Weights of a small image captioner: batches of 128.
Rows from block 8 of the image encoder, named by matrix and row number. Rows with one number belong to one attention dimension. Each number is 128 + 24 x the weight over its row's rms, rounded and kept within 0 to 255. All counts start at 0. Numbers have three digits each. After the name is the row's rms in percent of the matrix's.
# q: window attention query, key and value (stacked) (encoder.blocks.8.attn.qkv.weight, 288x96, the q third), inputs 0-95
# k: window attention query, key and value (stacked) (encoder.blocks.8.attn.qkv.weight, 288x96, the k third), inputs 0-95
q.22 099:119134116118162121130183124127065135143142104122110141124120127146123110144167127127111132120112160124173133119132131185111153118132104104130127134116139050075168094147151104105118128141149160101151164129142165141109166104115146156116137090134142156120107129174116106137095111107152101101
k.22 082:147119167149142128131125128160115139100148107142070120155114120176166134131115154114128107112114117139156142101107084115108127083086141136124127104174141173124130127138133146148114141139099114139143092115167088092112125142129139112143147104138164111133174105127162122170122089162083100173
q.23 102:142140134084148144080092131137141117138112092130139090119141112118146134095119127184126102155183132131117174167073116158121134154112150170148152113116148122096111079129116067145167095129125113130120144120118133141151152141123139124124098130135156129157148142090130135133125094119165086110
k.23 111:125114108131116103140156122139152050149175143123162120146144149131127125113145122094109124145113155114177099136141108125148102118119127128142140096161093207136114063116145110122108102158134140137148154112104154130164159091113118139122080157145121127119100106110127114152174143114123129122
q.24 095:137130128193139094128151142132108118128127135132102174158155153133123126134145134153068135111126121141071092114110120135153163194120122129130112140120108087068149154136112087163138127154120146137146119126137139086098104130113125131088126137132110112077098159133078125135137158131134130153
k.24 102:117138143134119154093093097132094110113121138175122131131125126139103120109124117112097126080168112117107159099147125121109110155129131125147130114084134140136165182147141112134112126119143118122096089128181106159152147162117131142158109130084161151143185131089118122131088094188115158154
q.25 100:143109153139101090082130131139134129113136146124125126139117136130147118162103143113168134157114092109144081087165128121096132116149165109085147139137140149171068113133113169099182162178127141132123129129150114112124143127138119102159157123134088078131139164125134139084116166140098143118
k.25 077:127098153162116108149119154180138108105091127147125164119124140131128125151115102153157138143090147169140102164143174134110085142142140150116131146122106111137145143073125127113141134107105105077096129135124126166130117133081149163116155123122141132105117083128150129067177098091142105139
q.26 086:153128145185124092123160127137128115100118126104129100139099120146107121131119138121119121116116136157110125142148115135145148102142124154109087166183106086178098107118160138115163123143124102171112149135109113121103065113182112155128151159157117118086126073099142148108137124127154127164
k.26 082:139149118101117139160085115121096131130080139150091135122145154151107166112151135129182135109135142143123105094150108114137144134167191109122136135137172149125153128149127115113164115085124090084088122105109108143122105120117070135162119141130175125144114171138130126131129120162124109080
q.27 085:082106134125158117132112117107088095159102143090087130154152121141168111120133113113113132139155119178129145087106148120100107162159122168114161122149116144135163127144151136115115168144184121117127126131087098147136136073122120143125109138148133113102124119160190108152131109075127150127
k.27 103:149137083151189151157152139104119160168169092150090102091109099145140145141127130142119086164108110126147153109122129140133138124152128119145148140145105105135118123143087130156137132166111099108124162119138109076134144102130091125121130115156143107097139159111070107149163131096086156132
q.28 105:147128163104111155140147087075141124105118087093143100127128115146129158162109104159122123127130144103169118160112135137096112148131110130119148150146128129122161106172150115130110105102141092104136158112136155075160141123102130170123128149096183128091099121155170146088134144126175105123
k.28 105:129144081141123117179139120130103091106133115088128136141137099151111080152158128109111109165110121139166115144120119164166157157109137113105143124126091147105125135107112102156121114103106139156151151122118135125151128126118137176136098084119084101141124138147157165172128148199094158127
q.29 106:146110160087128129153135070105131116129139168126132193122109147136131151142089122119101110118121167137124080135093097144143101139127144131134169085118119130113138143116130169134091118109095114116122138158151167106150128142142127103109151119163086101158102127111172107154103139162125180103
k.29 105:168158149182093106136130141125136165083123116087103144115152108128114131139104162129092127138113091151127144124133129123121134114116137144131076137086142112113158119127147132136125116144122180157101086096108159118129116167128118147113129116162124111115164126107168102140141089155066155180
q.30 092:120121160100155112151122126177149192150148127128096105118101113142196123185124142111119168117116152116127127125107120119148142180124124111128135105077099161131144118116091169100097137133127131101111173132129146120116135149100121133113101133138100095103176137143137109156094145145110096121
k.30 093:180102108115123138102145131119136117137145150139102120159157123128116144129120166140106154131164138144125111090157098108138148136110130201146116106152077119103092147093112154127139162144108095102115073144124156102124142142129162078104142145119066135114155118139121136143148122087117159148
q.31 110:145108081143075103106132140154149186126125152151113161103133150096147126118136126118148121089130089119107124123155130128120131114129127119097111130168126181123107170078107125126149150103119134167116078120127095139129080167134098164139147131135081150141120150156104122121154137130116149178
k.31 114:109121173105106107104109118088117151138078147158162134127130164106157141092150130154132182130181157147098122138111165098120112168136172143114114097114157076145132118110120130072118124117139148115136113115132176134087106130111125137129154137152139161134095148127136110106104110116161139101
q.32 102:128068141123150132139121106094155116144141128110180153158166132110127138125140143138083132163143130135111124111153121127113097127082131155148104172139098073099160163131100079124138105142096119163150087144133108155136126106089085152098116138114102104156151113149157170141129132110122134129
k.32 102:143137133064164104110169118118126139169132115150144107082132151117179127117141104076126133109171122081147171110115149128132123170165117131166127142106126142114144107123131137082134118111135109110098129118134139157155099103072140088140129153108116160127148116120131172172127114135132106109
q.33 102:143104148113105110125107116152095169124143138133128101142140091153157130167123110137135104154138166129160110145130153132166107129102091126122151170119139138112088122111138121113121155115136188154104156112124110091143167168179086083150155082086150125123102132138114110085119097127144122129
k.33 095:107125167130119143126092132129157088106142102114152121115063109082147109150099118160167159147122108108166139134139136145116118151142109124127138146160073136123140137092108114198127099133121097135116129101101147133135134138160084113123134151152139125155111164151118187138119144094087142126
q.34 100:140094114134159113108142095182163142129139094115095110104115140114127118094190158109142155092116141150120107126140143101146139097116124132138098121128114130144128129161108087176138108092167129094107110159088100145111147130161108130093123156159128176170117131132130167107120127120148166097
k.34 100:124100149133091135105155176098146185130161128173125181169103123146116129092149157153125143121090138132147118110155148116108123167085136145126144118142155121130081107159147154146147141108116105135122144057139145100121105138109119115089124117097114088164092107136142120146112135121111132136
q.35 099:131194136171117126136114152099116083115118123091142135090118173139152148107146181115108095073100103134119170137161132149151158172179142093098148098138121175120096139093131116144114136143119121117155122151115139108135096130090131113128122108105115103113152158146120129128138109138114105125
k.35 093:152112133139131109092124155174146117090117129129103111157103107141115143099122110106119141137116132150170157157048081139151096071118125118063116145121111100162139105140115139119122139167136143156135161153149135123136134099186149160128126128128124123135112146161093123156142164127117111123
q.36 100:174167138137127121068137130110125131141165112122143172139169145138144170136092141123141126133127093104158136130129107116083086116115140130153122126134140064148122156139127145126125136132150091139130176151130085102153140142122124087143145115136054113125132142092096162112129122120084130101
k.36 103:154103145148116155171164115156149175157080106105135143136115107146142088094131097145164133123125145107137153094141083136106129132118149097102075111114158112131112145128095162104137144126145087101084154134127143164137121137112117120129108132159110100099134099141137137152175117181143142099
q.37 106:133104121106159171100098070130150109127088117106143139123132089112064113126119144159133152124136128152128113160130172129169083118127131145101134125105105141092160183139119111118141119156164127110143139109098160105121114134147140141149180121102148117178115114120111078142097141144141129147
k.37 109:086165122106151171077117130098151132138128089150143117134122163151151138133165114142130143103144119139146102108141166108103113153148118157158166171144101115166166123123128117089104151137137109095144135147125135103104163107143118078098108119109159138129126088090158131130068113115096133133
q.38 102:165111090126118177097112140130152122135127115131123077087174109130142121120099156150138125113142144139146137102124153135119097104144137110108153137185152101080091140157102115112122140166129143153124153158098181109148134133160125105150145115103089090101141119139132123142096148168079106129
k.38 105:082143139097142171141136139128122134155102092106135121099068141124144083111139127134123115155123120129128123135110126124178175134103106151105148186133143118183143139097123139117115128131112100102101130106106161136136158140156193104107121136111100117130102110136175122157147138093139177114
q.39 103:152149193132108148140126113111136124121152163111103124157172098134113079126159109106134122130102114139109121148164143093103126115151108115123155117163112146127100148141116133155148132131143055146157131123091132116137145090083172111114096118187127114157151103099123125155132153126151089134
k.39 103:124126104120161111136100095124159146109111123156114099104127097178117201177136126125135151115184108118094108115096162153146186138114118124108129129154128122113147116104125123120106153153137150121173137108118064121134131148159159151138127152133127113080146126119115107124077108142105128119
q.40 105:086117155088122125121130133080160169145113119142146081134121153165150127143131115120162120112115121160112093082134147164107121138147140149091150116094112150134140124099161162090131139092110159118117094112194122137132141120086168149123137124134149125101098162118111119146178123109092120127
k.40 092:113134089178169138106117126135113111094163133062150116143147124160063130181167117115118126148123150133143135127171126128129129108118129104129137138128131106117120137119113090174175099163106152138151153143094067131142155126128141133130120107108145162114146136141111105088123100152131115091
q.41 098:190106082134149117097137138155132124116122109180134124128156102139125114129095138118124129151106149087093119117087122072157159145113120156128135124125119123162142113163158115124099116116166094117084164152152112131098114135152127124152124128126167156133102087141168129103111178110115166101
k.41 097:076106116181105123135123129109118084163100122123157169153153123067161151115142119154120102114091126110105139139143119115146111112135183150113159109114146168142092127121140166133139132106164119123101116103154110113114113110116137138098141103131133091146153099128174135137108131090154185128
q.42 107:143118161174065093162128150132111125130156137107132155104105117116130126092119128166156128116104132100134110120130114125196151146119122123144137122105147122105098133128114142169112109159111134087124170092145146110140107130201115145105091098140121098129164136107147112127125122117103134190
k.42 106:149124117084100064134133151136159148131124065159114133169116121135139140118106168144160148109156113136112122165123123140084146109103177111129105123159121124157128143104154129082131156152123128160101122151103196120101137122097114130122152133108101120152100132134113125127170125082132121157
q.43 126:126138177136155155134082127126108103183116124123126101140120117117082130142104133137098117102154137166117095126145134126124094134130106156136179111152113094136144134112093061107114128181147133172122164087183117137135131136134126096091137148096115095128124143122130138138159139161160140111
k.43 117:063114123124163114077147156065142141143136103111138113160114120125142132125152118129082165139157147160133112168121134167104117127163080140139157138093100096126131131138124127127121115153097091106149129135141148115123128095128106107153099139127153141133131083120190158125125175145113138103
q.44 106:116146124150140124108084143149119136137138140126122108137114116108129157115093112135166134084108108132099141144129168150146141140137131119119132146117114120125105076170078133132133139127104134157103109137146118190158120132111095074141175138214126103074127133176126102137109126140134105147
k.44 088:139111135153136133194120161165143130102120147108135085118038113132122104122163143121135123147122138135120116155101100147144172131144080102125162117157070155118117126147124148153125097109113162129101110124164139109119187116132143116137113135087124130151115103100153144101124132117151128138
q.45 088:120107108146164084154137133157088099088113175157125204069107141096107136117140129140128169117143127116185122131106120141105153138113142136186115108122116146145105133148097100140122148132126156125152139132079107131116098128162118132136093148107129163110105118156138130092150120128124128138
k.45 085:168129121110115088115093132085117151139082117122124143153105112109155127132087130135115115120141073191156105114132130150125174113096171175130122093158140137142145150186161134117107126144139136120135102157167133119113107098142139151111139118164112096134095156136107120085112115159128117147
q.46 106:127149114183158119157110136171122114120168125110127113118080183121128098092167122093101082134130148085134134124124082130172169138127103144103101116097124191148130127113123118124071128130174111128106161119133133105130142149154132142113114125112154134141154115155137107140108167108116128130
k.46 098:103162147107112154108117132099118085159128147173084147122102113145120144116139174132101109132076117143130112140120148116096105128157131138136137177129177147147153080093123136142163094125127104119166123109144129084089107092157151132121136137111114109139106154172112096125171164114132126149
q.47 084:157110153134160165115091132087113081108134141152116121117099142165116146117138146086120131132179156143139121116128098215107122112125115117114143093093118133167139093135123192150120135128109122122131108097163120130124113128126146149125129116094121151101155119166163089128167127117093138123
k.47 083:108157122186153123107111112131102078127163121134152111136103121104089112157154146138161119146096107150116118132118132131119101116148163153112156089106107115110096143150160095171120157132113130116164120108148102140100110119133139186116125127153114146137141198117130144124139146139122062096
q.48 107:115122113089142130165101158118132121145108109128122136153114129144126125166121123128141104155122110096123173113134146131142092108171114112077149125169092122107144163143141170114128123108119164140171087129131128090091144129140177080119163131110142110115139140097131145076176160095108102159
k.48 100:078149131114143147151145122098138120131117130075123101146169127092084078129117146155148109136146165116143160106130141147131099155124097151167122113105091108149102137141122101127148151153124095178118144128082112145162153110101067133145146118136127131115150148126158094182102130139120127142
q.49 095:123124156101125114145150135107166143104150145148130127114161122140125116173137132115091108140130131138123123117124131057081180099115117128193136114150101123123131136095140114101140102103135117166176137126120105123159129111082168143138105114126103161142135110107141152130168135105122171065
k.49 082:127124150118152107120113082104116114127139152119099097106181133130136170136151144091105143128128139102132122092082153115178136139119122132146124148134183133105125141164135158122153145124130142108113144154108044124135086129140159161122112131128180151115092126135150103158104139112081140108
q.50 085:110132136088144131142111102111126087138127130148121110130097106120083120135161151100102077101088178164145146151164142150157113087154111110135130133127156161148106111138114095146147149133126130128163119081082142157165096111132112136108093098136148118100134128153147106140142145141165139185
k.50 080:121128106109145099124117086162140144121151119089145148122108147133171152120096135091171131127130165155127138156143080168154117152172146137081153073107130109133129092115097096122120161155168133109174117116137121125124083106149119167121149095131139129127160130108128120138111155128157116085
q.51 110:119170103089103126112177125118100146130131098150185138134130152131124148129134108110150114152164077134080135105112135114151158121171171123120126159114145099124127143096117150136150105101125093078085110119129107149138183142079138127093120139136098140131132133117140177163119116126113147148
k.51 122:134115162114128096135140144148119136133110152158109148103171132143105147144126119127092131090103156138111176151114117085147102129114094069082144140136134104125150165094063091146127094103124159145155106157134125133160127167112135137154136113139137137119118149129114122067162145153114119169
q.52 108:134106147138091123106163117143121110108107124148134121102151142163130103092078176112121132119161102153162128154128071142124110102097099148109139136114095136124122136111140147119140121138121150063117124109135150105157120152163116096171138216102162117169150129111149119125129125122141110132
k.52 098:141145148152102128085153108112120142092103132117165164095133159088148143104148104154142131160089119133130135126128134134111084124107120166104115087146077123103137106173119122118073133146124148132138176151136185134151138139087135135170139098150106125165100145144122111111127175143118118112
q.53 109:129132126097154124156152130128139141171138094098079104139157124133130149137115098177106102142145125108069134115127092136133142127130118147166130131113120129091159136140183139109166129083156086193111104144132117150135133123095131106142146153127160059129109133128100136147112142102155108116
k.53 115:141146159122138150157130107117088116144134142151111152107175145140111120115132131138122140085115148116114149076132148134136096112123081092164113141129156105078164099152182141083144120116119098096111135147115107156137163109118085115171130141130157144106117106135166167174099120136132157119
q.54 129:100103137140143073119136160143121155149111110120110103106122136137159141182099135103151217145126159122111114139098126170097123135133129096138132111127131119076094123145170118136112110121110150119098099121167108154094154153141144139158138108118147154105106119182123137125119091153133133101
k.54 094:130114095100112103171136142142125174141157134128093097135140103147113144157105140121165092133132131149092104107136135135066177122088117140156117133148141156131108180116139074147174130123111145139148099122120128119129141125109119160082121164095141117093184106104105098127133120147147130141
q.55 102:139159105091102132134171160148152097121095135131151129153159131157115131107089110101123118083146119108137141121154131157089113145130150134118166077124143145177077097129138158132122150131138144150155162096153152103121112133166123092117095096109118132116135132110093170089130113159123081119
k.55 105:094104124134095155133085135135146109064114134101154136130152125128110123158134116143136132134107146182148097154101117135113132108126155116112089133151097095150135156103146146165107165134086128155130145128132109149093159151151113139134179135162142075118150127152079128121142131113148139065
q.56 093:077172110146165087131156148122119132088129130127137137144110165071149129127129134143122142138138100125145117121096141092105139181140144120158046128123148103143122109145113141133159145092121090117111138176133127157090107134114113155135118131161118140120122119104161163085103122133166153123
k.56 106:194125126177098101138114129161121184135128168117113110108147100135143128112097101131123130117150142100132122147152110108124110099125148085156107106130162175141114146110131129131128106063175153141123119136140112087133103151120124135115142108144139146140175174102095140072146118139147119139
q.57 108:130138144105148149155153140142129136107174098115110126164077096095136126157139104148114113145138152134132065149122124084116116112069102135158120156134143098109159083126150105180131117096116128155141157113162185148144160108109090144116154074124128132119135148102118113126134118121142129132
k.57 100:128129117104134132124112152124102149134181136131119128129134161116145094126116164156151131163183157141124119119160127134124142122153110089118120112067122168145138140151168134095119137081140122137118091127112124170131094158074115109100123146104140143069132117075174157162121109104134130129
q.58 115:117132115122051127159138099090139156119121135120133126139100156125170110084163109151146125141135099138107141116125125128145140120163147150139091137106188130115154116106119117112136160130100124119172116141091138163138104122121148120136110159146103125133140087079131086168099087174165145123
k.58 096:161154164122103137151164149143133164096138134153120110121181194156102160124090149091119145141096122131076122137127151101134126113100091091142111134124141139096109121124132114148090080127141126139114155137120145094141120119141145087151125147180110134119169153114077104110128105145123109133
q.59 104:127128087152105111157166157126137134111100153108091166125114099128145111131163084119135135111145134125148144156135098125101145139105118119139091160155137155167173117114153150146095125132122142116145115149098125094091111100087097193103124125153138122163134150172084106122144105102087137149
k.59 107:144129102124118127155146085143112106138131189142136130170160133181095111127096119090120074122149118101119132109160146113136170132140134152109108096111134168108105086157147159121143112084147133169146108128142139143118141139137119088166135112142106172141114126134064115162132101123121113140
q.60 090:069105088139182150133118168147119110121131144132113156124112115097120101134130110137118157107118156129152182097122095173149125110125148104090124126159138153107146151127132120089125129148153156111126089145101136132100114147105120164142150161125189139147156122170122110100100074147121120117
k.60 087:170156133117131186119112114158081109127147143200108123145082104134109112149115072092104130116177113111147124147099123123108122135105139169180121125117107142143123121113097120093122147090134171139142135130108132139128139114142137109130147127085151147137101171148107123113149156097117128160
q.61 100:146128132142104110139123110144123119153102145141134134124155105131133161115145111136134109198109109137150141125117114099126086139109172129140131122097148129204123146113106152114168112152116139096121094117127110084146133088134111188107130136132077175098107126129114120189109166123133093124
k.61 094:148109093139098084140134098101129135158096103085140157139108131081137106103115123122118157130125119133082127108148097115117146125119147159105112154137132104094153105146103126093163129185119111116127103121174142152153126149140142156148119120123094130170112131130143128158134103137181144204
q.62 099:105134171143082170083114059097139200116146133132126147138114131120115125142123115124141157152120124110135153134131174134097166144146141112104134107135141132133179099116137135120110124124093091122103114151147133103087141148084172156149108168117141114123106119101130123157113108112154135092
k.62 116:148121144158153173150126156181137082103153148165086110085167121114148139150136111127137072115133072094123147143122122127164099127155169152104130102112137119088095138140117136158117148105133151135087127140088114127136084149130115142140101143124150167101158105128133114104132119149136107137
q.63 101:138093082139124137106134095141104161109090147141134123132137132136118163146140154132128134120049116102148114138102134127135144161109131114128055160129101141131123115126142149136138146141112161109127141169075150169137092098166112151122113128159141187148077156099121125117130154114110134121
k.63 100:148129086151093131105125120122136113133115135079175166136154143102109118112109158150101136131088113120168090096166135109171137152145155105171132145143162151125150128106117132170124123151133169082157117122164133121094127145126129131072098118150118098154121107135115134076106084131122129132
q.64 107:153167112118088096096114126142162165136094148108146150130149150135118116091094127145132107064123126139138095121120122097126166164118186140138152110137154126145130085122108097144091133106135099126193102132086121145128128137131126120109145157100141116108140136137131158157145077158130167141
k.64 117:070142083176137070134109127149193127109130118140128146116128130168173154163104138126145129111097126104117127121128147123129147138154111154161110158143125096104160172104113122129119162109134166155110135110186174105095111141132141128116103130118099135116111132122140107103123089098103123135
q.65 094:172084120140140128135168135157094158155095122127133109160149121123125139134127151129103141130127103090114143137144113140101120110107154136170151105152107127088127134120110091110150106102136107128156146107129155150074064116157152161135139177093115100184129118105151136180130110116102112148
k.65 089:095099145159124135132114134149077161121116132062151113140150151145189156116133150148120134145158102167102101113115121113140145166121116162116134137090130123108086167122099108133125129107111102083151129100169133142090121084109150115122115114119117117157123148133136139191126158090140119132
q.66 103:169081173125143109137093109139137160128142155122132143097127152139090129122155108145134134140144154161128127114099131130137157150110140122133136110142136125118096069106134125131129117130114129138066132157127134101141182170098145119137138141132111113094094130152094143165146135073056147090
k.66 097:148156142128117126092116072118147118106075157136103138147148130098110165129119151168133184105145110181161114129101141137107169107136133072078089094113116147134128120093141141132152107116123113102145115117145103160130142107158146110127132110128102127125129105186135121172127133128164136113
q.67 111:154158134132139111108052116127141130125199134071135128107089126167087154097146137128100126113102133129122140107124094103100163151096133104133089153143163147120135104123135150144160131134124172134108148125146159135134149131126110142120106099172131103127129142192126116147150109106098117135
k.67 105:126131150100107122108132092093092165120109165128130128130145129096145158093125166103155092087145135153161118121118175134124130116139139106111115102087145168142143139159164127143109131079111105112107163150103112154136071108115149104162168137128135149139124101156120180135152119126169115107
q.68 090:094153148080112128115131105167112143085096123192087144113140138151166143120126127101147101130111170128130150111142175139136124128146112156117155101112121155125137127119094130107130066116140157159147105147141101149130138176098165082146085116146123117140129124102160154106136116102096116129
k.68 098:170140124148122122107122127112156104126119122130131162110154128171094108135138142169122101106111115181156111110108106149144124142188127133099145116110102137153190131136147111147115125081148102121149113071154116150095093143096118141139157099117099120101133161137089098140130176149124146098
q.69 096:084143113121117106129153161073118135144129148117170146128092151089139122105110127126139160090166128128160135172104148085130128168112117095120115142131124123132113135140140161143077149115135087139125150156096095118139140139104103140119129185132116114109118096132144157099094123177189123132
k.69 096:137136136134121105143115119165170124150143110185115139166128142120109100139095117081072133146079166116091148117126096091172116129164109138144106111132154143139139112125141136141116146155143117141112101141172168111141162142094135107141131141129099137101153135114099112091143074152093131162
q.70 091:129117136160122140124114133131123099113157137150180163092143141140161126151172122142110125133150149111173133145089133134129104117098092102094140146115131115132145166123163128128105116170063138124094168138129044134107161144122095149125110105116132093095150132145151128126112112119119089152
k.70 099:141096176093135084134142118120124114109139141140051141162137120066137102160125136108121099113126106115126083125151132085146122180130142150112133141117131157164106112173097104120127084155145152152112132115159108128142135152129170125092142182135121128140142135120135142140135103128098157107
q.71 085:144136120063113141087115167135127120095147137097124109140139145168097148157122112154111137146076119116130137159144106134157121152130129149086102132120047153139110128107125100185118133130106115154155153117141123139169150117114102113125125132120112115130140122113160128167201113127148129108
k.71 077:140173123154163145131138178111187102134144161132117157090116119117128130118123163115150129123108110138120176157130129147143112109151111096168152135122205124121107126129154111119104119131135123096149125146159081092121106111127108115116129143113123162131129103093113117091071105085122149160
q.72 110:079155086165091105127155149121141117113138112148118110128097135101142161112121107135136118143090151116134135116090139169154128110183116091097140120113176124138141118158123165104135103134118115117145114157145159132123104127122106098122194094141139089179152161133135114092125137145170134103
k.72 106:140097099156114164116109127121156122115131139166099139105155124135131102113133126103097075142132086161118107111131133118131090095124127128123138136138124116161094151120131146119122155145141122164139124138113200129095116160131116198109135109127160111095144200118134186096111124115135161123
q.73 089:105145127136082135155139123161098173123098117111102121138150117128135158124104146148146137128099144103099115105132096090160174125145162142177118117145148132098154146152089088122132091100107062159147118108122137125145116125144145118113152135098124122090146142176173111166152126122089147124
k.73 102:118147137130154083132113166136150125137151104092110116147140116146148137137153132093204148109116142073124105117130146149123144135126144108115137134123143098151097134130075126165161080115144125128136140109113134100119187152088144090130125091155109143131177085102132132143115168103126116149
q.74 103:132133152169139169127127157101144128126103120163092130098120116100101134159145123170078113138178118112134131163137133166149059115142100109111175116110134136111116147114158114114091165075130106124096139124122140138100141150151110097127109138127124174116096129132149166129133159146128086107
k.74 111:135107112127166138090137121139137108110093145118138102125151148121065145133159112160090140168140136163086089155128086130157087122109104133184150137173131147122149115128101130155102146130128153103108094131128134135110126118154078123085140119169128094162126121135120105118129153128137133187
q.75 099:110154119150124144119143069139158124116130126143114138126117129139124117138155176141106111102145116168144091094110154111163119133135171139104121124115159097136148069169200092121150113151126138149139108098145120117134109124100090112108126111161112173125075120140129142150102118116175101151
k.75 092:135172161114150120090118118118159110128119147165151108120099075118141130160086106089146098126139136103108149185123153152130117116128108120086124148177132100152145083163147132097135153161110137106088124151086118129133121159119165152140130120116164140159096100098117105109134153124152108142
q.76 088:160148126127128149141094144129107136174150104091140149112095162097128158115126097185181128112138119120124071131106110133134093141118141123153111156162141116103110132133114139132133167071124118126114146117152166162126102116118087124077118150140126086099105174160149149113143119147154116144
k.76 080:114113051144174125125142128124113137132145089130116105152124127120127162098182126092168162106106165120160162099122125127104143084113161139151093141146109112171112107056136112115131129156161148127132120147118147102132148155125127117116119100121147120152129111100111117083158139117155128151
q.77 096:105068117161137119149130131124103116109117157136143118158167110128131122107094167098134127152149146099142083133122122160120117131166124141080145149117107101125132144100168122164177119142130099122168142084099114168121115139157132074117142146137180174114107099089133147147111120152130138120
k.77 100:122156153131131151143144166160128122138131098146113109114104140143148122135108099172082116144112110102109140134152110124141129144118120136121157153161133125122151098132114103112115128140134123122098083103133128151167170094161134156112123148174144072122122118120136061116048176099104125151
q.78 103:124161145118177136123111114085154144078103106119123141138147112155122106153089098098120111136110091148116147137128104134122119114108127144124123134130100164162148130159134122157153119137131127217171150130171138071133152110110134141154155121134123136104145107131111137139079159106112130076
k.78 102:125135116091081175110166158141140127153105153097146125141141142121097153116146131140109142149151154139141122129139173176100149119105164102117143074088135144088154136142168145128095095133125112119119138130119101135191120123089109085113134117084086133164130097120115119131138109144137111157
q.79 086:138098118083143108125122150128140125089160133098116121117093101132137130129180164151125112132107131122121099135151161140115105118121163091124113110125116128122146154133133158101146101103137151092152135082120131162131144087129140118147136133144121195207089141118095072149164114148143138126
k.79 092:148138136144124149152154147103108133106120094151163100123111105143137124175121125137167150126128138138126163145080112125137120103112083117137147142161164096148128124101110107154128155084120117112130130106130120150076095088164137124103153109151181134108125167130190131152107095076103148127
q.80 091:113105139109138112109138082100139116120150127143133143184104136113146100117138118117158164167121135096124119085188128115107139101096070135127145131116132144173136107140121123143123184119120162101169126147139152147108082105127159146129144108109124126138194135096126083095108121139147117135
k.80 103:151118106107112139155096109126081165141141128123141128128069124152146143104136139142116099157119122125131165146186118136091134131103137147161125082134100107168101162114158106079158158159148101152160155146120098126139093119117077123134113143083152115129132156141116163130133131144088109108
q.81 109:132109125166145134105142068128167125122118124096132132174168084108174105147125101119108146124150130131134111105140129137111118099140124174109133116088142149090161148156137082103111148149113113130132073164148135115120113148154152132146147129137117109127138109112124065160153183085130140124
k.81 098:136102129064125124123149130118110115128108120118158143142157108151147106108077102133165113125144140104133092137173145159074127128100119110130129119124083118092146134154104155085130140180150132122102158147064127159173120119128092121113129105118152141123138168142132164154148118167147116114
q.82 103:114120136100139146128124140133136127114121129112098089153134127155103094097190085128145108162145134116105164124123110156145106109120149121092178144125092149146135117152121112160116181142163076104129109134105128134123158075141102127150140107112125145084173140139164148075106129122165132122
k.82 104:133110116148161120138099123144134108130164163108095109133116115158115116108151124125123101172184117120129109133148113141123116146116127093163111128127127126177146142150108098102123148139150155192171100120145055122140104137169141131144129148085140098168110107126104099097091120137094121157
q.83 107:102158125181143119132103145098117125130163131166144123108152111134149126151113114117112133074113123095138132137175158108090156104135118086118108101124108151148123100136112148122132146159123154118114103166175110140147182125118130148120102063099166177133133107112116106102095115139152144157
k.83 101:162115125102101100118132131114113137115128140136143141147129120133114145149119078131086123111093105103123149096157161120123087119137179145123135123095127137100126126165138151112103154058149154176066143135142117134122133147159077148152153175124126134142148102138153096101143137172126106095
q.84 097:122161137089064148155118168167130099118119083122100121140119128133137159127097130107123111120117112138147135163098132109089106105159127126146094114111109117179117153133124154126122130129134133132080144125153142108169119115160152134081123141165146138123143167114143095073177131134185134123
k.84 099:140135070168127142164144153116112114127142093125133140068066138147095131134142122106119158136120154153131148128123113113160143099156111159114141141123145148116124114136123118154128103125115145168093115114146163040119132163161175146131127147079136128114136139102132139104116079126121121118
q.85 097:170120166133144125165144107129105106140147116137116134094123102155119137129111164090114120145096104165167130149133111125099142086096129160151113111138119104134148140123129127090113097162162206096099138113140096130119141107138156133152110153144101124148113157122103140108133089127062157157
k.85 102:095117125128151126150137107137107155141077109096185148115129126089105128103111127147163131103142102123145119112131114114127146139161167147131146165078116151094091132142204147155135132145110114092134186111119112146111130155124141127130115168123122138100080128136160128127149104128132145070
q.86 095:106074164111093136117121110120133145142126114139142147140159140116131116105115113106160116158151126095128158122138155060115140135155107169211167134155133136147105121124095124130094135154157125132085094140093124069144131142133146124126101153166081103134123112137103119127133147140117140152
k.86 094:123096149082123091138094141113160122117166142139133102143149138130098101175128147133135169145112157107119130147143113128119156144112103128102112077109136138165122123133113124169193107120094084138139116113147139142178119159084129120162120123104099163112166072120157142160127120129107135129
q.87 091:144164124121159124124160133143087115154095154134101099149144118136129187137121129164111124109174138144092137161145109122124153170125123120140066145109140149118086106100118121149135169106150144156108105116136140127119074152105097153107074084105165154149129134108114117164106107127133135131
k.87 097:102140130119120149124129078108088174167142159128106105094096136133170101101111155120109147109142135137117148146123144145151127127084164148158131167139170104078142145132109116132105151102101146085129100148115140116095130136110106174137115131161142118136112137140080113096154160178162127138
q.88 104:138143133150100123135122129104103110138149150139144123102163140122117155091151113115138116154091089116110148123145077110116184140095114088146118132105175124151123182120068153109138160139126119080142147125104141139127095178150126125088130079129130106109178118135143151095151143144141124142
k.88 094:162108132135119126136075102115141162159159104128126133066107166093160102107135125113111090139140108130128159076117124106092083149106132115196141139113134141135140139115092144170131110097119116151103147174139179122158111126139149132122098107149133106114135148166134138150134117121110163124
q.89 091:119165093127116178130152135203114153130089119131104110099124168096120123151108150159137111114132162132064155136121130120146123149139146136189102149138126118097124130092103112132153086089157175146109150117092147137118119126136144137118081143097139118123125105092142144133124137143107113146
k.89 089:111181135157147124118077173126126143122144124092113145143125126131084146106176143120148164127128147108160145125117152133123141097116109128090140108145109161101157146106112120179109127093084124115142111104121157106085139104125140113151106124193132118109106165144093125174116125108149084131